config = dict(
    tokenizer='word',
    encoder_inner_norm=False,
    encoder_moe_every=2,
    muon_scale='match_rms_adamw',
    momentum=0.9,
    max_steps=2800,
)
Rows from block 8 of the audio encoder of a small audio captioner, named by matrix and row number. Rows with one number belong to one neuron. Each number is 128 + 32 x the weight over its row's rms, rounded and kept within 0 to 255. All counts start at 0. Numbers have three digits each.
After each neuron's rows are labels from the 100 clips, of 14976, where the neuron reaches its highest value: "strongest on" is what is common among them. Only what is clearly more common there than usual is listed. The data: synthesised sound scenes: up to three everyday sounds over a background. In brackets: how many of the 100.
# fc1: second MLP up (encoder.blocks.8.mlp.fc1.weight, 960x160), inputs 0-79
# fc2: second MLP down (encoder.blocks.8.mlp.fc2.weight, 160x960, transposed), outputs 0-79

fc1.168:093050098143113169084138107098105133113155084148154158113088159127121169106114191142119112157062149162072096127135136077070165169073121136100100141128150115129169184121095159114184145085163140188115151117092138091203140132126114102159143167
fc2.168:122136122168096134115187153187177090125132125128106094137167125128170154144159103068130100140077106133192104074126091094139099113162120177117128133149079104189119110080145164151116080192139133108146053174155103148103085156152148103138116154
strongest on: thunder (72); first sound: thunder (34)

fc1.234:134101106146140126128172101084151181091126081140122101161091155083169178111145132131148074133075180176098141130173115123197144112122165147137128145094112098078094130105175101093174117170155081142087122141154152211047119143099153074129173105
fc2.234:098143144088101139116096157189156098156184151131199114080103070125120117122107113152096158134178101137116159146066127160053164067132098102161117163114142186146174126178086151184098139169078086166090125159149124061175135090121133170101145177
strongest on: ball bouncing (90); first sound: ball bouncing (41)

fc1.556:123129087145120119160123071122106127182149124126049124107103163163141103062077104138125125137077051160097111125141112128141098177130099092097100166139147089123109149152203073140086146139075132095131192125164136129133049163101145096204108129
fc2.556:133145099102057167080163062166087181110100104138166178145122123072074106146149125089124159114126134097150053112139157115132068170116146155160157174138053095123148059091170109126108056075137152182159128113176142124164147116173110196140162115
strongest on: coughing (93); first sound: coughing (34)

fc1.765:117150120110114157132161104190138078098170164135130167118194099136097147099097106148145102140152139128076125132164102123134149074136136096157106132137114094193182110147054148109144109126078083138109101151166067102162128134088114162138164157
fc2.765:140095110117095125111100181156128105096174099157121084113108161170147169210138156113115136136049103092158174134121118098118145149132130146069159147049159126130159082155177143103116117190137122115166124130129145102174141138149090113150140119
strongest on: meowing (53); laughter (30)

fc1.421:082092125162176129084138133148078131202114073158183165136066117102067138148117127143119144126149152150124078092115074127173139194149134100148078069129111163133033113097159167061159156160161082117134157060118143128090135133152125078122169117
fc2.421:101064139152151197110138113140134121110097101194108045095144137161149101101140102156173128160128072109139108093116157146137098083130133115137127159102147114130171178105134087166124127130164111145078141199133139147094176104087092187136133101
strongest on: ball bouncing (80); first sound: ball bouncing (30); text has "noise" (25)

fc1.197:154114168096085114149114128158077110160143098119142133135147110121087129158181141115132147160153137105143109126105069104153156109156122115128151099176105133125124141094104119137175141140135086110127105145140155172042128169125152156129150118
fc2.197:072061108153103136130143129115140129188100127154130100139068101125126057126133101118123154139138085097075121080149149076121107135139116150163109130163145076149174107164158171125138073070076080173166122143201095094156120189101110130148089201
strongest on: ball bouncing (48); thunder (28); first sound: ball bouncing (27); bird chirping (26)

fc1.543:099138191135086130137135134120104169208162096120187069112107116123160098114098135084134131096088151156096174157114136168112110170087089177082062120097112074098160125150110106114143175127132096116071152093141093141143161156107132189141092121
fc2.543:098113095130149118145118119069122154095114097138105083128135147132133093130166200104130131165098099075212129125084121118119131117120143085115158099114143153163108141149192150067121126138156123156068149104125144194144136113165124142097142161
strongest on: crickets (37); mains hum (31)

fc1.322:118098139144084128153155125137073195206140092165088118092131121127114120161164100167163152134107155155114141148140097085161166153154101094169084176106134090154101152137109121094145109120133031144112114147053110121077087213124127105172156113
fc2.322:080071159128134131153134201138118095145097140129137116131145144095129098098098119124082165137157133125124105118099130125162117115139146135109118100107121080160137133099151143175181122096114156137146105188114141103104143084122118152105156192
strongest on: ball bouncing (93); first sound: ball bouncing (49)

fc1.353:057101136139113122088134132111095190169193114117159153108073166096115110066115104153149133172172157143178102115091093086139118112109139108133072122177130147150122100116122135048094135049118068129152082101073116116096136141075127082116150137
fc2.353:131121090140126158117147176099110117148088136182110107150187062141082149159126117123119118155097099114085134124097101146179102194151124112102146128096120103171144152178158086190154058097102151146143153196161122095108089173147132153172133203
strongest on: thunder (57); ball bouncing (42)

fc1.443:144130214130152112114125110104109155143185101135132060120182107112104084097157089147191131125085087101144124128054145110171150168150139081128145124111086155127118153106140126135179140068108142154097133148131098087078136106083169143106065164
fc2.443:053112119146100148066158120173081152111094122111115166161138182142119108117126098152151162185081118183111117111191080139152129133095199205157112104063135157149135065136098103171038162108155142105152158111167128137162110126152141091102117105
strongest on: doorbell (99); first sound: doorbell (64)

fc1.102:138148158175144155126147210176162121136125148085128088104108102117123098065140114094110171104049121143091156146146112134140090106098153046122170173146108084128106128096164124152159135083129138095147170109099087147097102183094137146144164102
fc2.102:200146123099145150171167123196079114104156177165125127123138114108099183134093155091131116173126146160108119126194163135189107087074041148160109119174093145118130105087145111118119132059075127152075131135131148186093113158077079113198131146
strongest on: coughing (86); number of sounds: 3 (65); first sound: coughing (49)

fc1.12:088152139118131122130180096154097109116107118147101084122165136072140158114162081129169124152162113170108116167142148087142149157188136152101097158196074111189128117139142131107131105086084062148113151192138160161150067111118216075133137133
fc2.12:127139142125171136121130109183133083128181128131098085176083109160150138122137089102100124147155143094155132146135206136140135101158082109125154111065156159078156182131113134124100113174155075185113134155143113146123107092061138167098143202
strongest on: ball bouncing (99); first sound: ball bouncing (46); background: none (46)

fc1.470:107150089147118131116112176099108126150098163176134133099100145125107146149131131092119176108119197180094088117109133145118130111098114126124149139126112089057133191060129157104099160209155132127114120210040100092086115115112196078117126099
fc2.470:119133063198153140121167122179156106118098122102128084171135112097090112168127143150137102098147093144100123198119115081154093161159103145087157101136185153153084079176157142114128087153096131106157090146091113087148127136163087112149172109
strongest on: whoosh (99); first sound: whoosh (66)

fc1.554:123197169133132142096104065137194065130087079082142111098146200050189185120117113161106109163135159137141144151144151161100056109113091141113123106082114130102153091083122091098141148124133064157175169133115140144124133179159172090109148160
fc2.554:127106110207105103163129150103051168088146117089139181125129120112111096121170132163136106086127124135100164106104105122130140126175150187112140212153112174100135171126116171113083119125110183150121153112160194136107178197143142145088111068
strongest on: door slam (63); first sound: door slam (48); water drop (29)

fc1.398:148075125213125173038148129146116152156193117151092161110101169126091083151107188138091102124068137143161153138097128099187206107106151154114152087150138118166139112125121134117148135109086127116115060133096131070178085172101196080160160049
fc2.398:115124179105052162067167199154124104104116113229159095089100116108125134154082135107097128156092154140135101077112157092137172153137128117134181150117095142149081149083146137110153108128125143169102130123110115084136131158167196120106119092
strongest on: thunder (79); number of sounds: 3 (68)

fc1.627:161133158136169145112098127088129118148074180134105174103086146132208151128121152134120131144132187092144169121172103147158135163151124111138174135121145146083093096110148171103178164132155095102101137199122171107068110074113157119133067143
fc2.627:135143133159153146133175157194096080124175090098096095052136098123114162112156107135128107126132073153086129139108144123150176126098044167108116131121062145124102151186181102135105147127163162125143121074026175145110150138156135172206121119
strongest on: door slam (97); first sound: door slam (53)

fc1.619:152102175117102099100124098206111129155160127146171107112123187153133168125138125066219118158148137126158084101149109111161046096132141142179151134145147168080117099109095126090133137113110165119187134135129110177152091122169119186159076161
fc2.619:098149227093152090129136133077145080106105134136075155140160163183124115131109110139089165145117160153127155134137148141053161090141110082151073116092186100149118126176134172144108141168168115201129146146072107111144188178120113122116144058
strongest on: bird chirping (99); first sound: bird chirping (58)

fc1.724:135109118166059103159097201176141105126083180131114129091125114144112104152136142139156121125140170055087132130078149181142080122103123122092091188145151154146175185131114090117139085023130129158121111131098133149204112175102073203149133114
fc2.724:051173113092160060160166140123078136137169167126096112170152083110158106120132146127113097152103069111102119103119167122124145062123181144122121114155144141168144114137150154097120113112102095176187126124185113176102072115122128097115109145
strongest on: footsteps (97); first sound: footsteps (83)

fc1.32:082196076174082111127099181162142176147130127166146122126131144131131182149148185107111137151177180171125101114112093149047114118106161126123151179109182152114130139109134135070114098144116124094125140145073131139150076093117111124170126088
fc2.32:126116083152186136119158118120130069152124161171129096112072134130156115114191097188178120013129129169134121175119103058170117198132153154150095121036157126140084115167126131197059117132150115122088121159114134116132112125101119115167120139
strongest on: meowing (96); first sound: meowing (51)

fc1.718:159169132091113073182138164161120119142127125098057141139185121169133108158166057151151163097088121153097104152165068118120149110142137098161109112143124137075182159132178124126167174137096125176174144118183112131137096061052123168122074161
fc2.718:112084164147115113136129095117122107141122132130158108068144112171075082135145130085162151179143095180177096079146096157149094133126132081114094105146161143111091154135131164136162134147090110124130127109118148083193155121099145149197111086
strongest on: bird chirping (91); first sound: bird chirping (48)

fc1.473:175113123105125139099079064109116098115071156093143162150149120169163103135117123147150122130173194152153158073141145090082075118139114119084162166158074121097110201015168083132122135141165139146126150114174136164142139145137153155157111132
fc2.473:158160150078126101079076133106165101096160109147083181129102177150169127133176049117185168157094146136118138147104152179098109101119143158137130133169068156104158128125170109176103140140077115122149100102171107042174150169098100081145147101
strongest on: door slam (51); mooing (40); first sound: door slam (38)

fc1.330:128104112159185120104113124124072136085169156131082146124134121089093149069148128084138110179111180145138129181114092184087110193091126053128160077150114210076076138108117137082112162159127112106154137134074165099132140104093088142128136081
fc2.330:168193154089066133117198115163162160139105169090122113134086060152109110140126109112135142109157076119170158125130149157201110145141107159126160153154128166153210137163132133127111120090091169134087102127179144120153085158169102164126122089
strongest on: coughing (39); frog croaking (31); first sound: coughing (30); first sound: frog croaking (27)

fc1.327:167152138167112109153150130147116146129116102132071090138151163097127159065129114116130090183095110157132136161105146158122156163136142114099129158150130107171119158137132139121131177101110166128147091162126117108128163108096034093083129163
fc2.327:154084131149107100186146099101132196135108126099111105127099186161156122121123119074137115142140110180163199124093135163130097140141148152144098125144120134147124130187101151091186195126162137142117085120091119143107199039093072100109187130
strongest on: crickets (100)

fc1.67:142112142120141047163139067113121143124148096136134095079147132104075093129104155128154129140155119152081158164176139152140180118170134115144207144177112136140129181113155112127117178109114097103174135065205122153117078155117109178102143103
fc2.67:110069123118088163129155195152106130121088122157122142133136184104129178104164079063126152133078167132087109096188059077140118110120096161109105141043173115114146103129159163156112189221138096130117166102131160154132169170138103137142074098
strongest on: bird chirping (98); first sound: bird chirping (65)

fc1.525:139086103125168114130071140172150132104135153114153126099150093142126170125169177131163152186094206114108188116119063077138143152101119101145108139118143107113127121078084121083126130148137113097149195104117152158233127140106159134202111159
fc2.525:107137160108141141139121112126058113154159127175129151127176122062187138078104112137124113139148084117162122106069201143146161131125158090121133090192123076102079113194174096147172124170089150134117040133138097105129103191146097115103138101
strongest on: footsteps (86); first sound: footsteps (28)

fc1.163:186113151134151104146173143196081145087093147165118081137144147104054123169135156086113121168095070112120155116160173132161110092134142077132135112127169104154137116069161117145119072092109111141106144165155112166131131114109127134170138158
fc2.163:134170120119063176160168101170100099149165121138133152144119090119138088094116092101127125093074150076134035184174150109120174118142096153137083185147063147108166164145129071175132159132138147115135102140082138147112094120164139076192138090
strongest on: coughing (100); first sound: coughing (55)

fc1.312:170133150140162106169070172146142108170108084102080127155115166095088189200122181102147138079188096167100146115171088178115082126110143075133115098137123118073089115063122140113161085181110112185135115161073082125110098185134139147088151149
fc2.312:178153180100115125128095098153107121186105121109091128146128073134147083144112139152124140142180073098115153093178106154110140143135122080131108134162117175128044133138109088094109190111106065160145095112114114134120180199154134131118200120
strongest on: howling (100); first sound: howling (53)

fc1.415:127139129119118185120158123135155125173075116142160136183125117153200141111121132174161226150101145128151136127098154147178108125095144130136139129125203109142110214144110042158116118084073124068146150163210170163117123118112080153137114180
fc2.415:150119129127117170148142173113104116155120126153116149122047101135135110093085118168107102090104120185158153115098137089102157127183131163128082114075108088128152106130157112150107099155126162125115153116106147068126141112159150181188101137
strongest on: coin spinning (49)

fc1.625:136157136120125134143136121100150093107088097109091152130158125102103109158121206148079072128189126150090113086193124087155147145143085145105117182119119171097130128137092135075145096140127069152105154168058095090130143122133112203092108165
fc2.625:133162139127095093080111115139113144154116172123138182121107119128134133158082151142110136123162116066149081123150116136117179125156186048142113152125042124129104090111154091110161134134159093194133101093127070080151139166141056102113141123
strongest on: howling (100); first sound: howling (60)

fc1.412:178110050112111147183107123067094106108172082146152126103123131196095123140113177073113118123145154124132164102158128079160164208121123168084134170137135067149126061145158107083112143133100148166122179157120150084118135144135111141088149110
fc2.412:115084173112164142107198105169158136163185098162045085097107162057139111119090102186140146168139094197103144095128123152113079113146134123157101089105081109104123163111133135165077162119189109060164108094181070110146114088141134103179140148
strongest on: doorbell (84)

fc1.510:135124110162086119213101133163139121086183122118152096128143123097124131041140085160119146155135111106095165118113106156137131117159131076114043141124145133160153127169106158115150121151090153133192131149080111118206149147198076201101156090
fc2.510:130154105102065120102111169025143110119190144196136151110192129114081153099129144132130123104111100061079086129099165132104127155152138113170102136173165162153118110149098143096120129118087097201119130116144138164131114191103168135115156118
strongest on: footsteps (92); first sound: footsteps (49)

fc1.405:107133086184115157152123145115126149093174049094119131128060105085143095185121092122164165091072175177116112119138148146090163113155122125127129132119087148166097085056188177125144087114176118104161111136146151109115113122178135095088180204
fc2.405:182114147132119109109117084131152134164077124127173155090175068138131129112090161093160138171100130163105112178133086098157114103099158129134114148119131094143147130127077146166126161139058119143089084169150092116048095168058162132081148173
strongest on: thunder (94); first sound: thunder (46)

fc1.650:094172179107106101149129096108152142155163141073140087158091119133143118104164144150130156139146073142188120133198083146127120115082097076098148129142128125151170115131150134093109127131131144097093146165115136104196153113107139158217123090
fc2.650:125102113180125144107122098103108143096117165173102100095146178138101154123116058085218140104079176139073150110134128132158087081144151137169055121146179184111109124139128108185159155133107113178131180109113175134120135082180148127121103122
strongest on: bird chirping (67); beeping (36); first sound: bird chirping (28)

fc1.173:170056120132136140110186122178131128139128105138086090167109183093097135094081068126105115154117196124187143111084174134098106150174141124122130175167102101126096152124100134139142158153121107122157122176125095105137104076094106074124129180
fc2.173:170102049094126157148119151115109092125095124139096114083208125160171065122094133164180174143095132095118098120080116117107106136103109147106124052084107075165111137120153145150121100139126090119082101130102152173158140127134079120102134140
strongest on: crickets (100)

fc1.347:154127124070110144125150114128148097142117143103169125106122155170103169169134196126098132129145051172097129116127121077087117119161174140135073087119093098139114122074149099057145122166089105172099212091125137131117075144132128133097117127
fc2.347:112204163116159079147095131140133173120127102112121135124072150121114121135149123146119096114159150082140114048119149202169132158138114130134151132090142127105112100116136138155152148086079162118140109168077179126228190153163070115162106097
strongest on: howling (78); first sound: howling (42)

fc1.387:043132058128168134096151098159119133086128125143100139140149146150132139158090158139141133132241082086075081093175118173088143107164130096085136167127066088155127119103116180148093083106083124146159136117141183116199129096101026159105122094
fc2.387:165128229159115133180141125099083087137123143120179118160114132107084164126127103106068069135085137153126158127126163110122125159139142196108139180114134124069163178148175057131136119147143115163078073150085090162142141105122111198128148155
strongest on: whoosh (99); first sound: whoosh (73); thin (high-pass) (29)

fc1.587:147169135134102131155116099131174125123150145155185114172148126161117178087172127117124168126147116096125159070125139097133099119200131133102097128145176175156164112082060124076104109105096149171126142127089132135212102109128093195178168087
fc2.587:164168043137120105105115176090152100104170119145083133120107116119102133102134145112153105151108089064080145114120157160052145119110157112114090178148117141146191177141082173085063079171090151181153129089139097202142111097180155130121102126
strongest on: footsteps (99); first sound: footsteps (63)

fc1.634:216146142197103131153088125186090140151103132130173130106118113083100119198138134118127058150159094043048136132156119142106116118080109111140118158109102126138076149142135087167146115154086149181151128110116103131109152132126112099095115123
fc2.634:121140084104107138111101067160122153169127112070110133135123116166182127121107172147100115139152150170138115074150091120152141128179071136128120179126156107175089175063128132076096173145158117182143122133084150136185154142162164169090145089
strongest on: howling (83); helicopter (41); first sound: howling (36)

fc1.216:082130109117099112104106132122162157131176176138127147127122132162106142105099154129077152098086113153142172148100117131118145084135142112094132137090102141124117107131122151103223161088136141152182169134134162151090135198086139174086128141
fc2.216:174151117117131167220152147138098094150139075137163129116115155154156165082183042095110120182115154084106151135154107118137114146099106150177078153122172118130074179091133102132099097172118098062091151124105131123159166063121150132156151129
strongest on: howling (51); siren (32); thin (high-pass) (31); first sound: howling (28)

fc1.211:125141146196090177123148113128135139179162169155097129115154079130115138127119165190139135102121059140146147063056158167178093097142174134148136148116085108109138068111142150121123148123101061132130139106101135164159070152120081155120150148
fc2.211:135150084048149179104104180195116115140122184122124173103102140157083178139182071119137139101152116135153142127119131152160150166136133091133114127152133124140157129143130151123155178144111131092146123130129056128158130164134167159066069151
strongest on: howling (93); first sound: howling (33)

fc1.390:125112158117083092152111088139161169145160150148103133096129135139190128157159073147219160082135101061192116105075120102142093152187158089180140152095138123114120128155150087126138120118069107209134105138074146186074067174196087122165118157
fc2.390:090154136132145187091122167193109124128131108143160108162124139081077170107155158097132142163115193129072166117154157139124083091064130144144123183159117136095159122091080172132177137089117145115114140134149127126115160144082127212095130084
strongest on: coughing (56); first sound: coughing (45); sawing (26)

fc1.202:130121100160190126100149103156122121101094102144093104111138142128129109081124163122081094183129175126168087145147069152084095060186118149174151115111079128088129109118140120151118151132127145121100058168138169115195077091084119109152122115
fc2.202:120064118176108095116169167168100126159068178133106119121084146123141153152073128136179127090127078108144094141108135110134160165115086160144094152076166098125140090156104134111078134112112154096118153114091128132080143129164138110158106135
strongest on: whoosh (48); first sound: whoosh (30); laser zap (29)

fc1.228:162134159100135088163112199162075137116120116105119102223138203117143123069107136083075127134118147104134121147147137126101129121112132121094133107134162057117148187146074170105127141187152127146155150158142141165079149134106081112067124125
fc2.228:205099134137108111164122101170106143130122135121083087077147134204172116119061137112150120071116110154137175135066169132117088114143122186111164078118141120174093118124063139103206174186109158115084091144107158130142153081091086153146154183
strongest on: crickets (99)

fc1.623:151075106108096179197112172116091121143128104122133142103092146167109118106087119135156148112108199090102091126130151129127154087154160198236076170064098121079066085075175079126109158135136107111153180147190129144140101132084109127129162104
fc2.623:083137140093137150057161116124090108101114123172158132076153157173123143109154127166080111099143094124173159150114183192149112175186124065125086111137145100176149153156124080138104141151154135126135103084088093102151126161116168101142111159
strongest on: ball bouncing (31); thunder (29); crickets (29)

fc1.101:091135084162162109115114150135119118145102133181173154099173157137094097097141142150101128194138156062112091140152084081138131090166147113066096202122070144102133182136145067141123161077131055210102134147115172101175104146091122153072154145
fc2.101:127163162117046140118089141148101118133082178169163161169162092144114116092175086105090059100124102128135128116212208142118169124135182145093144152117052141118110132143138144161122148131193130128098113108142146129113137095115134168102138119
strongest on: whoosh (91); first sound: whoosh (53)

fc1.22:128124144140104137149146155147115157135101142108109087104058184123140211104184135190161124187115162180099094116143137117141122160093081131106091176092106147144122121102146119103115112104146107113077104128102161103155109128126165198098108178
fc2.22:103146096086154155046141153151134195092132112104178120139134190122128124105100212091114098108140150151185152091101106111118119202197119147135082123129176169109113063129156074075134164138043121135136160139098076135152140128145103110125092154
strongest on: crickets (61); rain (38)

fc1.71:059077157156171101162155137098140140136114136108074133140093171165169152113151139116177197128183111121089089095154091105078153076121181140177085146171085157134095179116109132139155128089134084087167180164114117087121154044077125145096185163
fc2.71:126169142142134147103099129162136136137139109100135142163154106129087157120159115093153120124051089163161100134169152122107096152140127169063140116098201100101107097137134138122083084160113141166148102060139208118121177139125114128142085140
strongest on: bird chirping (32)

fc1.558:136123124117187106135155163130146066128072170105138110094138107143158138088105110121080187102096154199171146158069159155180106148149114097176114180160139141160134121090144095067173108124137130120107155127107134178110109131172147158131133104
fc2.558:209169139138110157149137090130069114084148138085137142192128134157096121185107130148124097095141125139024111192152150106161106109162152165140141144124089136117102151146114071154137145136110142183107110104179104134142111103138122132191128123
strongest on: coughing (77); number of sounds: 3 (66)

fc1.656:127116102150122105165133150135073089155108167155096134117111156155070160111126094130142154171145081092136140057159141135097077157173181078142126135074104147109170204107171130119069120127100119110146146144099160171143158106140034103134147076
fc2.656:062112156145097167115165124131152171126106134118138102101131064106122134162124151127066148146085182106132095129128136104179124087129088130154137149129121098112161094145117070135176153076128219116123153153164132109052111148127137125102085125
strongest on: coughing (73); first sound: coughing (59); background: none (47)

fc1.134:093143093115117161122135133136158159148177085147155065102124195174131141177130091117119142147135140156110084111113053108117167126090129158193102157139109128116134127105104176156225114087119109158155130118138202119165107094105132120095137124
fc2.134:112065180160139165141103154092061128122098161148154196158070051121197076069100164140113169142149092157172130123157111092153078108124166090158159102110154114161100157132127140109107149123112142146118128186082101119080148151160139097176180165
strongest on: thunder (67); first sound: thunder (41); ball bouncing (25)

fc1.705:192185202116101095064122109171149130145169128114109152148149068142152116129159097153106114104176091096107111143133118106045147147147180155115111189093132141155151143185140132132168134155135087111111078177074146114131115076140091119134127124
fc2.705:096068088125152190179075185103116102166156117097091132151106147121118110109196160108131156132167114120080163155140182090167074137122087103175129026195104150105146110115124109120094133132106057092168150109166186111173126136096173193157133093
strongest on: drum roll (59); coin spinning (39); first sound: drum roll (32)

fc1.400:160128123109140097116133162089128111152085050137132114140106099106158126130105095105111136113041121165133148121122103137170082186133086133105079150115107094149093216096140142082098138194141139149111112095164180135089076174114129139165103161
fc2.400:158229138086128197102131110122123149182096116140096107112075157100115183155129111100097100172123118108117140119141132095091142139110119109118149135123100153142114152173121152181079135101126153097152143135104095105132173145091148174115095068
strongest on: coin spinning (100); first sound: coin spinning (53)

fc1.455:128118172069141111095086066076118116070080098147159071123099101163156116152159151130151114126109157153120089101141132105200084128135155154142160139125133129113145125097159178109159184120132081145112124132146148157128085077121144180105105128
fc2.455:106199139110148215113106098110126119046099130153070169133109127138101065140097100186130138172132173139149119129098148112060150175116097162136159152119155138088081136149142164152162094119098201131129136073086166114102115150062117213150114112
strongest on: doorbell (46)

fc1.35:148069139134074132069117189126163132127154101204131098059091102173085130096148197105128142131182159133161192142144098082060156122106171160172138184160114131097139083092124080119122181131150091116109138109191111083104083175150169165101082083
fc2.35:135199151128167118140158090116088121116115121191186120104163136088142123143136105122077136139115111126142074124145034117164118169129148160133147111119179099121089163122131078109119089071115131116047129197201103090148165090136191103170126163
strongest on: thunder (56); first sound: thunder (29)

fc1.24:157145124069112153126210085161135147148143085103190147071124170178114116146153160127111084133163141085076121113143147160102161101226128130077096179166137116101097135121101161150167127109078056121131131178137097094104135116110112182138066109
fc2.24:140143159095145103147095084111087139105052151151163161123181103149139205109146140205148086182145089084113126094175142080138166145082121077136147120122095122117137105148116086135113077162090090167168110120126104123154100144115076157197127163
strongest on: whoosh (100); first sound: whoosh (47)

fc1.726:093116077153128068110143103190084177145150079134139143085121123132104129086170145099138151115140142060155098091144072106125168151090120169127124160074083140118182150113124145132166137137055105149173108124163096193148143129129173154082070109
fc2.726:116136190137179092165117151094077122099136151123168106164158147139169094132086103112167124119115144136138078138170095111120144100122161138133127071122222126127121147137116128118111189133158112155158139117120147159179156134108082141157095088
strongest on: bird chirping (48); crying baby (28)

fc1.210:115137167079171123140092134083102121117130122138163138111137145175185176108108157119110136144187108089159127089145028114146163171166126106156088101192146119098090139121122125115120130196117164113095134127106154160153097175125091133145104153
fc2.210:134114127178140141099123133121085102118113076134141148138162134134132151092203075130136139169138135168054149165064190147139161088093123154096086101194076102122110128118216092131121145157169134114184103126122160101141130140135153125112138088
strongest on: footsteps (75); first sound: footsteps (36)

fc1.33:178095124155173157175116104132128155136120084140059117089080187130102114125140206126132155171082149113103079138151055096127096174103158165137100077137118088138162109093171158142106083164139106160121133089137143108094178168079170137183164106
fc2.33:109086147103128150136192171123164172112142129156091167111161087110113116143134131129140130089185131144159114097145198126137073151124144066145073159214150158092123067098082130101143087130062182146155152161153102102146097140076151136123093100
strongest on: doorbell (67); first sound: doorbell (25)

fc1.81:131129132179098085100118104149109102177160128095132130083118134170140138155058140100167113148124133181088148137151050141100092101128133133164104154121092122112196140124173122077142158165088143151186179097173167104114206159105145140095097145
fc2.81:121108155154105126100079157130157221125143104110156122154092117114165131114159165165119137118143099097169096169133170114087131125108169070162085176131121091138126062143104135150094090117165138124105155165119057162184084200115127104140152117
strongest on: doorbell (79); first sound: doorbell (46)

fc1.491:164086117089087115151087106141173179123153129140074115153124114096104192098070108114170164144131111113106155129162147084121161109144131151136112136173116112145130129102174144070195199140098101175047146116179099141132159094151094144135091139
fc2.491:070125120161166125140172144111118130109140059152152116084170146165135074119142170149139057110121129101129105108093096151102143114121081136111139173043180132178139122170116108132161052171178169115124066142113132126159051171065153153146144159
strongest on: ball bouncing (61); first sound: ball bouncing (29)

fc1.740:113135133159107114179147129153114102151149115065095141094083120121128130160111133145089102132137061191112112082170102115132090093085133129122105129116097128074160126121131119108166143202087157126149122129050110101175140117162126154082116163
fc2.740:123143164117158098092116105174142117136124179074076108131123105125143111128116090163083169100196117131074173111139123136081158165166170111129085149107100079114104112147166134100153140131151081162137147137155101149131099168095111167121146096
strongest on: howling (100); first sound: howling (52)

fc1.60:142166105085161127142128089106140143098090082122151144056150153132108137139143126136048089117161176049061088156093152101149165158176151075131116192107092156110118138129128159121136106138083078154153142134139137088143182064100046190150105143
fc2.60:107129152150099146129137101074091169111134140146117158141183139149144174164153142114101082203171154069092129108171095138142150133172175120095192150088110143112154138126084100153140135126105124209150111077146092130168119138080100174166101124
strongest on: whoosh (100); first sound: whoosh (33)

fc1.40:136097168132103106176150149142143097124113111092135113100089126116098119158185136128171128166179104180127092177167098135210130106164105186134097133140141151100164118130126125061191148142190041157169167162103166142135113144112141180138124124
fc2.40:163108131078150160137133119135108146138155090123165174104111095110102109143097107118109088116113092098148094159148108135069106124085152140118177146126142160097197162131149102126105098174095152147174056103135102214158123166144137183111100138
strongest on: bird chirping (100); first sound: bird chirping (53)

fc1.681:146127160171155122144124105195162097117103089154136114185087133073174153081111088072141122136087166137135093120115136148106171118124147157100083079133060127195107154140094142107162141159103117143189153151114175098080130135077108094066192175
fc2.681:178085120152061105121098145160098097085125109108143090085103166124109125141151121142092106095093115079145135200163130160131056114151162126181128113150157128120128174170101116137131201123129139121096092119122151148156206089143112059148228089
strongest on: crickets (94)

fc1.348:131083054155139124127176126116144180145184088137166123096089179088100135182143089080145146121108156144082142126119157159085086135111145084113117192098153085088163152133118126075101085221158114116102112163105123131134138090122195079101134147
fc2.348:107162105148144095147126102162129094137098106177139169139126116133142103126101185169144148087158120197108112148090052081148160178116144163169071154119116122119129139144176188168095116139172194123114157095135108117116093106122139126157122111
strongest on: whoosh (76); first sound: whoosh (50); electric buzz (26)

fc1.608:142106187119122123196095143125097114112144114156090068207118185140193110127119120085077115129142132179119128103109109147064121135148129132151097103140127146162112153118120118126090181149141152134131130158128087195140201122091091156049134128
fc2.608:146153123165108098173116111189123109119096136124106121066138146169096109149105153110123122129186129149215153164045112136151078099147141167107145072156111054108083169135102149116157065124177116125125088090121168115115141107120101084153102167
strongest on: crickets (100); number of sounds: 1 (61)